python train.py --dataset="single toy objects rendered from many sides on busy backdrops" --crop_scale_min=0.3 --translate=0.06 --num_experts=16 --expert_mlp_ratio=0.5 --conv_stem=false --optimizer="adamw" --ema_decay=0.99
Rows from block 4 of a small self-supervised image encoder, named by matrix and row number. Rows with one number within an expert belong to one neuron, the router's apart. Each number is 500 + 25 x the weight over its row's rms, rounded and kept within 0 to 999. All counts start at 0. Numbers have three digits each.
Before each expert's rows are labels from the 100 images, of 14848, where the router gives the expert most weight on average: "top examples" is what is common among them. Only what is clearly more common there than usual is listed. The data: single toy objects rendered from many sides on busy backdrops. In brackets: how many of the 100.
# router: slot weights (model.blocks.4.mlp.router.weight, 16x160), inputs 0-159
# up: expert up (model.blocks.4.mlp.up, 16x80x160), inputs 0-159
# down: expert down (model.blocks.4.mlp.down, 16x160x80, transposed), outputs 0-159

# expert 4
top examples: black (29)
router.4:501499461466515560461457468545473497500540561467485484498502475529478472477489490498499473489506502461514519461532509476494508490499482508476492484506477500469515499539535459497508501502532515475486504511487513464512473499506520511493536496498520539503550550500486545511492481495511498582486496489457497477497559490522516493435532492472476549497470481503506503486508473502406494467500462534508491490496500488491490471489480472491498533500494533484518503483513511469515494507487510
up.0:503488508490470502583494462445501468503508481509479508497475512496515529517488492497503500526463511537515481505457472503541519515514467504508525517480496499530522477482459536512492469474486504496461476486500500511525501507517536527503479407467456493486490481504491479471490494494460507483514480489499548494503521497490459494524387523514452493522483557510476522504489517484529491521496516461439513517520500477471521494489522512497509500519474521505500518484481522482480489494492519
down.0:514457522506458521587483502450490509501530476508488495498505530507516537507523503513479476526497458549544475458479486511554501475516467534455527501491496499496475444505471534535474478492483506529520493507506480521488495507462496493494520465475496506492498491500524492508490466478498511495506457501450538507497491501466543522492394475538466490505469531496493500525504480525533506511504538476472514487473505504455522463492490516494504509497507500514510533470484461487493513505492486
up.1:487493520491473504559511466434525492501478497513494515497464523524505478514474489494515499503482494541541495502473488516542508490510450495462509500483491500530516479479467539537499432478499537539494467447501474504486527526466492522515483417521476489520510496508512492496474464504480503519505485504489489510504502478484520458508463503504493480534494513497449525517481513490510501518497505459401483511520500535529452499525542505512477492505476484501507515519487501544480531510457517
down.1:512470515510444521564511504435505515501538474494472526498480514524526515493509502489475464527494449578525470499476507494529520468514467549448496510521504498522470453477482540489457507483496516517519483491532488535473488503471478508497506471473529503514489497500494472502464475490498519515505450496470507507492485499454531527487417490529456487530488511509485503493503507532538496510496551442478493498495501508480515454472483496495475510492488507477486519492486465505485513488486480
up.2:501490508499482506585493467462499469502522483507483523499482519481517522525481498493497505521459510537516477494451463504541519515500462507501528522477495499523520484475458533528490455484479477498464478509500495510526502492523515520500488420466450499478496474501498476474493500492462499485522485501496540493509509499495464501527371520516460496518475565504497515501492506480534486518498521459451511508499500474461521493501521515486516502537488525510510517493480514484478494499494508
down.2:514462514507463521590474506462491510500528479509499494502512529502516533517534502502480479532492462543540472451478486513571498478515474537461525502484492500500485431515470529532478469490466498526510504501501478516488492502470496492496524469475487511489505484500512505506499476482499508496511450508460536505506495501478525522497396474543470494504471536497495498513502477524535509508510545485471517474463505502451521463490494508485515500505513496512517538473483462495489515505491491

# expert 2
top examples: striped (26)
router.2:509491491515522480529440484516498532501553509512502516501481490468514543507514504471527513438477521452464446508528519515527517546510526511543498502513512499513545498526501487518530508477481466490458501519493479509520545509541527526482499486449430520444493483499476494538507514494497511520521467506500512490521504497534488460500504513502517522512461521516547446447495469478493493511500518500499457475469500501535480512499531458461516516507487525505535503564501491501482491517494500
up.0:494568500492512528492445521483492480500484504487535511501481501540505457507477495498473501558468477544534485504494524501478508461533483508480491499503496500490455485511549514441443493509464540520462489491524519534479513542520467477530524500511534465492518471500494512483469508494517490507478431495461535502500494495460511506524463434486450506511531465507484521501508539515495509461499520479458502517506500458485538472482466471523494487490511492485483520483485499505527502519484470
down.0:517500553541506437463525460485515444494512502477475552494452487505531543504500499505525483520488490503502489515511498486523501510522547482470502472477559504500510493521491518494492481471483496499472501489487488508481476506492502507514476494486447527505451472500496521482517526557500535505489507566542556502470464500523488462526483534531523503534460536504512496461487489557491499515502494512510524502502493510491439522540536505470510489511491527516535489554506486529499480468500503
up.1:526563507530452534498496527451484543501482490477503515501497507543530469494464507486496508521489514565514461473489538481482521484523489502509496504485499501491502466522527539481449500494497511513479497479509517505512493555521435497522541491511484483514535469495523487522476524487529507526519455475458505498492506490464485463513443479489456508580493507465504512487526499530478531493500535498449481526475500512477517455498480488493495539523491519503478520552497498473509498504493519
down.1:538506552536505440470509462486511449500509486467478553499448492503540541501500497490518486511486489509513490538525494480527496500530538490460494455484568501497509491509482514488474487470486501503465497483483477513497481509495503513521486484482450523510446477500511499484505519551500524512496493565537553493464456499515486453517494522525520495545470529511503494452491491535487476522513497506498503499513497517504438526532526513465512485512484514522544502558507501513490479490495506
up.2:499562514476513534510466518527491495499485506511453504500484496523512477493483511490486507539496492558496524546471506525541515493510500511484541519506488500472489492483506529479447483504466504521469512491528488512473529541500442501466484513525532482517517462499521497509489485499556491518490462481460477493489480479459502480525435441516465508529527438482507501498470525520478504465500532506419533550532500510469488478485494533505473486507493487493490506494485512525538527489479506
down.2:522495550540499442467519467489516448500513501466471556497448486505529544499500499504530484520480494516505487534509497483527488500526552493465499467489563501488502490509497517465467475466485504503464510473491502503482476510502496515516488495496444522509452472500511508480514526549500531505480484557544541502457463499507493465523491523527513501546466524499504496459491500550498492514492501509512503500516494521490426528540522508469505491507489518512533491560512491525504482474488507

# expert 8
top examples: white (33)
router.8:501497492452485527496433521511498508498535467508491471499518510521491495529456499498482518470543522470535503457487489501511500473497467493511454495477493500500524503538546460500509502499465525515509487549506489471543490470478511495527538479496518490528513460499521487470557514502467512467547505451486455499495514521523513506557520491485517518520522532472508482485470555506535521468499530478477488460484500501513495442519475478491518522522493533523542526477511509462479455540515494
up.0:544484480555490497497528505510494508486492527494471563500508470473505506513498490455449524485492470543521481492519563505506508478448543531488486525506545500480515553499488503496463485489481458460462461524505527490509512519505535507459477519492506545504525473497488500569499541475515494500515533551498510509525537539528464497503494512506487508519448509515494523522518496488498451518500518537542531512512500474479506555507494506478490508501527505481474477463494534513489499471514512
down.0:495479472490510462472578499484514458485540504486511489504495527538505499468494505524530492504497525522498492511508519530492504517543501482516529479491531490533517508495510551496517498444514447495504508487491529510484496519498464480488459499515481512520483507500491518437512487478502529530492544502486530528497504507511524461489467491529522547496481520471559536519499453514459537512519474532507509463472504468472468479525535519529474521493497586507503469541507506544500487472516495
up.1:481522514509432503467479520522502470503525529507538491500502493509508532485557511479487505516508499494463466523510500526469520487525487492503540523489491500541516497505512519525549468492513504460546505529499507514503484512526467497492543541478489512538509476500547520554461506514504512533532503521457483477475495510509480506453484520515523509486432527482522475514576481540468486510501500424510500478527500444477475522471480491466500510523478497504494465488477535510494502498474512
down.1:546484597479493496482444476480496499500487491500496537504475458510509465515456503509537506499522493500521472483521498510531553500545516506476493490501491500496528523550537503503479505530500499517507479511497488487487486503479509521527532490459485538518430501500510518502484500483501510595426487487451515501501483495500516499498511493485507540529494500477479484472498516496450501516507499523480494542512498528509472490541493465495516515521502482478528515566505483521504482522461506
up.2:485523518491446503483493531500508496500516520521521490500509503514513539473551512473488496524503514493475441511497487523480517493535481491493541517495495500548520484506476517535545474488512504474550506510494511511510504501514469504514546531492491509553511501500524523539460513522523514529557508520457464483469499520530484468456483500507520507493423569471520484506566503541468502510500504441494468475501500439477460520485513517467505507529478506498502477490471529509506515490485507
down.2:536487590474489498477447480474490501497483492505510533503470463513503463506460504516549501492526497497524462482527497516536548499542509514469500498515481498499518519546531506506482507535508499519513488510500481481476483501490504518524542489466488545522429507500503528501477495484501512590419486481459511503503483491500502489492517498474504534528497494493480484479499511499458488514504501530482498547510500520500481480540491458497513520507517486479521505567502492530499488526452504

# expert 10
top examples: from above (77); house (31)
router.10:505503471531528536558470533523489546502539471553524480500478499497482499508458509493512521456494498504469511449494499485499509506512437489500501484493478501463527480547467484562511504507479486493546518455500502469541501495487485527543545481525519524475531465501477505509499509445504532475515526508509494498482555509536507495550505489453476518504473488490523483491474566494526542467498525515462494523484500476493485477474483498485500551512503530506502532503514482485522502483504483
up.0:524516530479492519421488492494467430502471535475463490500478500492521508497513499484499493522474542513502473536519498544499532469472528515503459522524521500481517487509498538464474451483539514486461519518453507468531517501542485520493509495500482467514504491501459527447526489529529510548515510436494522474470508489449462478452528501504514509535490516518506508498503485532459497509499492500514543473561500494519505513528509499538485485516498507482512488464476498480516482531481497
down.0:508509499486481473463445490489469491490481476495482492502490474491455472503493497483531523457516536506486519489494505529470518489443535469541494516434481504506492548559559502498489502553497479484472510525462527433508497508477537518512506499512500526530458500499504517488507508519500500562459560494508466492513510506521516506488510499453479553500520505485505505492501491523435530455528498496514524513524496486523483514522509446518521515482523485486525475466500507491469479514510511
up.1:519511529460483505426494507465464438501469522483499493500480507509515517482517498502506503522483530512485463541530501552496533466495557493492474516504514501502502482511492562483498447482542517495466534512459515485532518512533498516489509489514499468526501495502478528451540490536516521547514518469505516475471502511446450476444511507521532505534506523521488517511515505542451513508499492496518551477561500497497506512513513487543488492495482501478506477459470504493510496521474514
down.1:517507497490489475470445484490470488489479481503491494503492471493451471504488497479529519458514533505485519485496507527477522498440539461540491519431476504509490541562545498504495507561496479488475513518461523434508493509473539518503507497514496533531457500500508526495505509519500500563463559493511467490515515504525511513487509500456482551497519503486503502495501495525436527456529498499508522510518497487507485513522513445515531516478529482480526479465500513491468480514508511
up.2:496483514553483461469541511508498492500464499524500567501501510491499535447527497503506457540442517540484496544469506507484487511458504485525495490456527498485477483493497511476530499487541496508517524468470454532495507500502485483500476506494488496502482544500485499517490482512476506486492505557573530486495496507498460491452458484524559473532515534470480515527525472534489499535501449490512469465498500489471540467512539473480512460498509512504504519548482514497506490510508487
down.2:488500529485489515514511494482538518496476506514470517494469533510546504517471499509527538488543496488522500511520490498465485456520470515485490479575533495494518520479465507492483467471498524502524516530497510546474496527532435515553493498499535482511494491500510497488507499503499484472488495509416526506472479491480485471507526452499447414496461463508463516498502549482503464520516504495507483500535502531548506500507463468497503475549515471508503529462498499513498494532492491

# expert 9
top examples: house (25)
router.9:518509477471496546538428486508483533495539522535514469501492472561489504484504497472476475484527460532480513488480517481501513488509444487495505507498472501503475491508518518549513490498543477495502501477502502497524471490502532506579553496475514531443531540498500522512443487497496520551489524449491503475506522499503522502434482525481482535498530497485528499477523489498460502474500475503448504472515500504523483487464498472494497536497514529467519536482503495464506516480482503
up.0:505547528478507508519553494518511543508483456477488518499472543523518491500466508491528507530554500491524459483542473524519507515498516492509465526536488502482556530486515471517499582513500488499499497537519496507490462486469488537446528526531499500512471489502493482470495500476504522501505470497510488525496477469473520499522534508465475480479554482514487460470447504471531500491499518520497492539466500516527531485483477502519440521528486515515475473540488496481457484499497550
down.0:542489529507526490444483486492455519504504468473486544499481542486487486496502498500475481520516473534452467510526506474472497510522490513458461520559524499498490458463543480460507512492461517504487489508522536540487481508513525528447532508501496536533503492500514471494467511469500521511518479509510498511488452489468518498486578494487528446504504444513488494519506499516555469516500546492558492498508497504493530499510466490468511499521525503496495476549496461475475524528502498
up.1:522505495519520492508454544486507483518407491503475451497467514465510508502539486463458511491497490492519486496515547513539502494482537484538494506522515502480541565505448486516492521500496499476460490509509464506496491554550530530479476506500495466481507500498478511495510504507521506489543515469513524555493549485492470464512514481482481484477549496548511495499449557489497491502500503529505522492522501520505522545490489503548539500537480456483492505512484490513512489494527485
down.1:522496505487529541515508525478538514486468521552498497478503492512530537546491502526495539510499510499497493460523490483524486497525479516478534526537518500477482506464521493504536502517483545514511492484522495503499456477491478495509572500523510540529528480500515493530541499441503530461531511495516487510491462488516474482517516490530523459484507500523498514564506517494551455504433554522505498470470498534476566468500492487465484495473526485489510486470503522473516546497503496
up.2:507569528465509499498558480527500521503486462478537494499498534540528488498465512510499515533549496501505468485533451518504513504517528495518463546537483501456516540485520464498484568506502497522497504550535505510507475480483485526454546522516526514491490488501500477454488505498502508505506459492516516499506486474464490483521546502476475487480556481532494465471454515479518490503498526494514491521453500485546544498475478524514460509515473509520476478514504503475467493519513544
down.2:538500538513523492443485482505462508506510456468488543498469547490485486491499499489481476533509476533448470514534506475462498504526489501455467514562515499501486460466538485464512504498471523498507486508518527545488484510509510526454531502507505540533501495500498469507462498477499524516512476511504500508476445490468511495482579507487525440507494445514479493515508498508548471520503548488544501500518494500507524497502468492470512493518514499495502485560497461474473514535492495